config = dict(
    norm='rmsnorm',
    head_dim=32,
    num_experts=32,
    muon_scale='original',
    adamw_lr_other_params=0.00085,
    warmup_steps=310,
)
Rows from block 5 of a small CTC image transcriber, named by matrix and row number. Rows with one number within an expert belong to one neuron, the router's apart. Each number is 50 + 10 x the weight over its row's rms, rounded and kept within 0 to 99. All counts start at 0. After the name is the row's rms in percent of the matrix's.
Before each expert's rows are labels from the 100 images, of 14976, where the router gives the expert most weight on average: "top examples" is what is common among them. Only what is clearly more common there than usual is listed. The data: analogue clock faces.
# router: router (model.blocks.5.mlp.router.weight, 32x320, trained with AdamW), inputs 108-161
# gate: expert gate (model.blocks.5.mlp.gate, 32x80x320), inputs 108-161
# up: expert up (model.blocks.5.mlp.up, 32x80x320), inputs 108-161
# down: expert down (model.blocks.5.mlp.down, 32x320x80, transposed), outputs 108-161

# expert 19
top examples: hour 1; minute hand past 7; minutes: 35 to 39
router.19 101:46 55 54 54 35 43 39 33 42 44 63 53 47 57 51 46 46 60 49 59 60 64 46 34 34 56 44 61 58 58 71 32 53 65 52 46 58 46 51 47 45 41 48 49 41 58 47 54 55 68 42 53 59 53
gate.0 103:58 66 62 51 48 53 49 52 42 47 52 53 59 56 46 53 39 40 60 47 61 54 49 59 50 42 63 27 41 46 45 62 46 48 56 42 52 41 49 51 56 44 53 46 52 44 44 47 35 64 45 46 47 69
up.0 094:47 55 52 48 43 54 58 49 46 55 42 51 57 46 50 45 29 48 47 54 48 66 46 63 35 54 57 27 29 52 43 77 52 45 59 43 45 37 44 47 54 48 37 60 47 49 55 53 58 53 44 56 48 74
down.0 099:38 54 51 52 50 48 45 51 50 50 50 52 47 48 47 51 41 49 46 33 30 31 49 40 52 36 22 49 54 41 36 31 41 49 51 45 49 72 54 41 76 48 46 62 46 41 43 44 59 44 42 53 41 28
gate.1 104:62 52 51 58 51 59 63 49 50 45 51 52 52 48 57 43 40 29 40 42 57 32 45 48 42 55 45 51 60 52 34 61 51 73 49 45 54 48 48 64 55 49 46 58 43 31 56 61 46 78 60 42 51 58
up.1 108:40 45 50 52 49 42 57 41 49 56 54 51 36 44 64 47 58 61 46 51 48 46 48 78 66 47 44 44 44 53 38 54 61 52 56 41 42 57 53 37 44 50 51 44 39 36 43 16 40 39 48 57 52 33
down.1 107:62 39 60 46 51 53 47 52 74 54 44 39 60 47 30 36 57 43 51 50 62 58 55 46 60 55 33 61 43 47 58 48 55 42 40 56 34 41 44 51 51 47 40 59 48 41 55 59 50 65 59 60 40 55
gate.2 109:48 55 49 57 45 52 33 55 49 60 41 46 51 44 62 63 38 50 52 65 50 56 52 48 52 62 45 51 47 42 59 41 50 54 50 47 48 70 51 33 40 41 43 44 57 54 42 53 45 50 45 39 66 35
up.2 109:65 55 52 58 34 56 33 63 41 62 40 57 55 45 62 54 25 46 42 63 64 61 50 47 52 48 27 47 54 44 59 51 49 53 54 43 49 67 60 43 33 37 42 47 45 52 42 70 56 31 45 46 66 46
down.2 100:52 53 38 54 55 41 50 62 46 38 55 55 35 49 46 58 48 44 44 51 63 41 45 57 67 45 55 43 39 65 60 75 44 53 48 45 59 46 62 40 51 55 56 30 45 82 70 52 52 36 51 49 52 50
gate.3 090:60 69 58 58 73 53 56 55 61 50 60 46 43 41 57 41 51 57 31 55 59 48 62 49 57 62 60 52 35 64 45 51 57 64 58 47 38 42 40 34 52 51 53 75 37 51 49 39 66 40 53 46 37 40
up.3 094:52 51 44 58 33 50 41 46 47 60 43 67 44 63 59 61 44 53 55 54 40 68 57 54 45 48 41 40 55 51 50 52 55 47 65 66 39 47 64 82 50 46 51 46 62 57 55 56 53 59 45 44 56 49
down.3 098:57 66 54 66 58 53 56 31 35 47 50 53 61 48 45 45 30 35 49 42 61 57 35 44 58 51 68 49 51 56 51 44 45 52 41 56 59 54 64 47 62 43 45 60 45 50 68 55 60 68 56 48 59 51

# expert 1
top examples: minute hand past 2; minutes: 10 to 14; hour 8; minute hand past 4
router.1 104:43 61 54 56 35 34 49 50 48 48 45 58 49 57 58 45 55 53 58 60 53 59 35 36 32 62 55 59 62 66 67 43 53 62 48 43 62 49 34 48 47 36 47 34 45 55 53 67 48 64 47 52 59 40
gate.4 098:61 54 56 71 42 55 42 50 56 46 57 53 70 57 59 67 67 50 53 38 43 48 48 54 59 56 53 52 65 57 49 62 58 69 69 72 65 46 56 56 54 57 39 45 52 51 51 44 35 51 60 44 69 59
up.4 101:52 41 69 49 64 51 27 37 39 52 50 50 58 50 38 54 52 49 59 54 27 48 33 49 48 57 40 34 37 53 52 53 59 64 50 60 44 46 50 27 59 45 46 34 68 59 57 39 45 35 42 58 48 43
down.4 102:60 58 47 51 48 49 53 51 47 60 52 55 46 31 59 45 58 42 35 49 50 65 44 58 50 49 48 58 55 41 49 58 49 44 46 60 58 34 34 63 56 57 49 43 53 48 52 48 53 53 46 49 68 51
gate.5 083:50 50 44 46 52 62 47 53 51 52 49 45 61 50 45 49 42 54 62 40 66 55 59 39 49 54 58 56 56 36 46 60 70 41 41 62 54 44 58 52 42 41 53 55 36 46 41 31 44 61 58 24 51 63
up.5 086:45 54 39 62 62 52 53 54 51 60 55 63 62 34 42 52 41 38 71 59 23 32 56 37 49 57 54 40 53 47 48 59 65 42 56 49 61 54 66 49 53 35 50 50 54 47 40 52 54 63 53 30 54 45
down.5 088:59 43 40 54 63 32 56 57 63 60 61 57 63 54 38 46 55 39 48 52 41 73 40 40 51 47 49 32 48 60 53 68 42 54 49 44 42 52 48 36 33 56 54 43 52 52 57 50 31 36 60 49 73 57
gate.6 095:54 64 47 50 61 63 50 47 36 54 63 57 51 61 47 50 42 76 46 54 49 58 61 55 61 56 48 68 68 41 44 47 50 48 55 55 65 60 51 55 39 49 45 68 43 31 31 56 44 28 52 38 57 58
up.6 092:47 39 57 46 41 39 54 43 63 61 43 47 35 47 54 51 45 44 60 46 51 48 38 49 55 47 44 52 33 46 50 54 49 45 41 53 42 34 49 44 55 43 51 56 64 52 47 49 60 64 47 62 57 45
down.6 097:39 55 45 60 71 55 47 49 40 49 65 38 51 47 61 65 49 57 53 47 33 44 43 64 44 47 56 57 64 49 56 59 53 57 46 61 50 40 54 53 66 48 40 44 60 30 55 30 53 59 62 50 63 53
gate.7 096:48 35 43 74 50 51 49 60 45 53 45 51 48 45 58 54 53 58 61 45 48 53 43 51 60 70 35 49 32 67 44 53 38 47 68 51 47 57 47 70 44 59 60 48 41 59 63 46 35 25 58 46 42 46
up.7 100:51 55 29 66 62 54 57 47 66 53 34 40 56 52 39 57 69 42 57 57 41 52 45 36 69 42 31 50 53 55 39 63 51 51 51 38 43 51 41 60 56 51 55 72 54 48 56 48 40 42 50 42 50 44
down.7 105:55 63 57 45 48 71 43 64 55 48 67 58 76 52 51 59 45 50 33 61 41 37 64 28 39 30 53 35 56 49 38 54 40 55 65 73 51 42 50 52 62 41 44 55 56 54 53 67 68 50 40 61 66 34

# expert 7
top examples: hour 5; hour 6; minute hand past 5; minutes: 25 to 29
router.7 102:42 51 57 50 30 44 50 41 46 50 48 58 48 58 52 44 48 55 58 59 51 61 45 41 34 63 43 51 62 62 67 43 60 65 49 41 60 45 27 55 51 36 62 47 46 57 47 52 59 62 52 60 56 40
gate.0 111:62 44 49 58 36 51 31 43 70 57 68 49 64 39 51 71 44 42 51 40 39 55 55 34 53 62 48 53 68 52 43 49 57 46 40 63 41 60 50 68 63 47 43 60 40 53 60 50 55 57 45 43 45 63
up.0 111:56 40 41 52 31 45 43 42 71 52 77 44 70 42 51 65 44 41 53 41 43 51 63 40 53 66 52 60 67 46 36 48 66 41 35 59 41 54 35 70 50 42 52 63 38 64 62 46 55 56 46 47 41 60
down.0 110:73 53 55 54 45 67 57 47 44 54 58 25 30 55 56 51 59 50 40 61 55 54 48 69 63 55 36 41 51 48 58 61 51 38 67 53 45 50 29 47 40 46 37 42 57 46 44 73 48 41 33 75 52 56
gate.1 115:49 62 44 49 38 68 56 42 45 59 53 56 57 52 60 45 66 54 55 38 48 55 61 57 51 30 37 49 53 39 47 46 44 53 62 70 53 43 43 46 53 55 59 42 61 33 50 29 43 32 44 54 64 57
up.1 107:55 42 59 36 68 39 46 52 46 46 61 52 44 61 33 47 41 39 45 48 56 50 53 41 43 60 62 54 40 59 44 53 59 53 45 36 40 43 64 43 49 44 29 69 45 61 49 62 64 51 44 40 38 62
down.1 104:63 48 58 54 58 32 56 68 55 52 54 45 57 57 38 60 41 41 60 50 46 47 48 41 44 45 44 53 35 62 42 66 47 69 61 49 52 47 53 43 55 57 59 51 61 63 64 67 54 47 57 55 45 53
gate.2 093:48 34 22 50 51 49 48 43 59 54 33 44 34 67 60 46 40 33 46 46 35 34 37 56 44 39 38 55 53 33 48 55 52 56 53 32 49 55 60 41 49 46 43 46 45 62 56 39 54 39 35 47 57 37
up.2 091:49 70 57 41 60 59 60 64 34 58 55 37 52 47 34 49 63 55 36 62 53 54 69 40 57 46 58 54 53 59 43 53 55 57 54 70 53 37 45 67 50 50 65 58 52 31 48 59 54 63 47 46 43 55
down.2 094:53 47 71 60 46 50 67 52 57 29 36 42 38 48 46 48 55 60 45 45 48 51 49 53 56 60 38 48 59 57 58 50 34 46 63 39 64 27 62 54 70 57 53 41 58 49 66 29 41 66 34 49 48 44
gate.3 112:37 52 60 50 55 37 53 49 51 46 43 63 55 43 49 59 63 36 42 70 38 57 41 34 58 45 59 59 53 58 43 58 50 42 53 37 56 47 63 50 60 61 49 50 74 41 54 59 43 60 59 54 49 39
up.3 108:44 50 56 65 44 43 50 57 52 45 56 60 58 39 44 48 59 41 50 62 47 62 46 41 53 51 40 67 39 45 48 37 36 45 59 41 53 41 53 64 55 63 57 56 78 50 47 56 48 52 60 43 54 40
down.3 107:34 46 53 51 41 55 72 68 46 36 52 42 35 58 34 45 44 52 35 58 46 69 57 44 49 39 63 47 49 60 37 37 52 67 64 36 48 37 43 42 53 52 44 58 50 44 55 36 55 49 74 44 41 32

# expert 23
top examples: minute hand past 10; minutes: 50 to 54; hour 2
router.23 103:58 51 51 46 41 42 48 49 47 49 56 56 53 59 50 40 46 54 54 53 51 59 41 40 36 59 53 59 66 63 67 41 59 62 56 43 61 39 34 50 44 42 46 48 35 48 49 59 58 69 49 55 56 43
gate.0 102:55 41 36 32 41 46 50 39 39 42 49 37 62 45 33 41 46 52 62 53 45 51 51 43 61 51 51 43 44 38 44 45 34 52 50 49 55 40 58 68 51 37 36 56 59 60 36 53 71 53 33 49 53 44
up.0 103:55 53 44 40 41 49 52 37 43 47 59 44 47 48 36 35 44 47 46 46 55 57 54 41 39 49 55 48 58 47 40 43 31 53 52 54 53 56 49 50 41 43 57 63 62 60 38 51 46 56 31 62 41 40
down.0 104:59 53 46 42 48 55 48 52 49 56 42 43 43 51 54 28 46 54 41 43 49 35 60 38 63 54 57 35 71 65 42 42 53 67 55 66 46 41 52 77 56 57 39 43 44 48 40 63 44 62 46 59 40 44
gate.1 105:56 39 41 43 43 45 45 48 42 50 49 44 43 56 62 49 59 40 16 52 44 53 66 48 49 52 38 59 46 51 41 42 50 46 47 59 49 43 48 68 45 41 42 44 57 45 60 35 59 66 48 45 50 61
up.1 110:50 46 43 36 43 51 40 38 51 45 29 28 38 63 54 56 67 34 35 58 48 40 58 58 50 55 40 64 43 43 40 39 56 53 43 59 30 57 51 56 57 52 39 39 59 34 48 42 46 54 51 44 48 53
down.1 108:35 54 44 61 52 53 42 38 65 58 47 44 69 43 51 41 43 53 37 43 38 51 54 34 49 49 54 40 47 23 61 49 51 47 50 37 62 38 49 64 59 38 58 53 47 52 52 45 45 44 50 50 55 70
gate.2 085:57 38 46 50 52 54 45 46 76 39 52 38 41 51 38 62 61 43 34 40 45 42 47 51 40 52 47 43 39 44 43 46 51 32 40 57 48 51 54 57 54 44 65 53 38 66 53 54 56 56 33 41 57 60
up.2 090:58 63 53 47 40 55 53 52 45 57 44 60 47 57 66 52 47 34 47 51 75 56 57 64 61 58 56 56 51 57 55 48 46 45 47 57 46 51 56 57 47 49 48 60 57 51 38 64 38 24 60 40 32 51
down.2 086:59 68 58 60 57 41 39 52 33 48 57 41 55 40 47 47 63 57 58 54 58 47 51 58 33 46 56 59 42 50 54 53 68 61 53 57 46 59 61 54 52 51 59 55 54 66 36 53 52 59 53 50 41 67
gate.3 087:54 50 42 45 51 48 44 45 33 51 25 48 46 43 69 40 57 36 49 42 44 56 53 44 52 57 48 50 61 46 51 57 62 65 52 36 44 52 55 52 62 56 65 61 50 46 54 31 72 53 45 41 67 61
up.3 094:52 61 42 39 44 61 26 51 44 58 55 42 37 45 73 63 43 36 60 35 56 69 51 51 47 52 52 49 62 42 47 36 56 60 57 53 49 47 71 59 60 47 41 55 28 45 50 43 64 36 37 63 62 58
down.3 104:29 51 45 61 67 33 42 55 60 48 44 37 59 25 51 45 49 49 51 68 68 46 43 41 54 49 58 59 38 31 47 52 53 66 33 36 52 55 39 41 45 50 38 58 54 51 66 66 44 46 51 40 41 59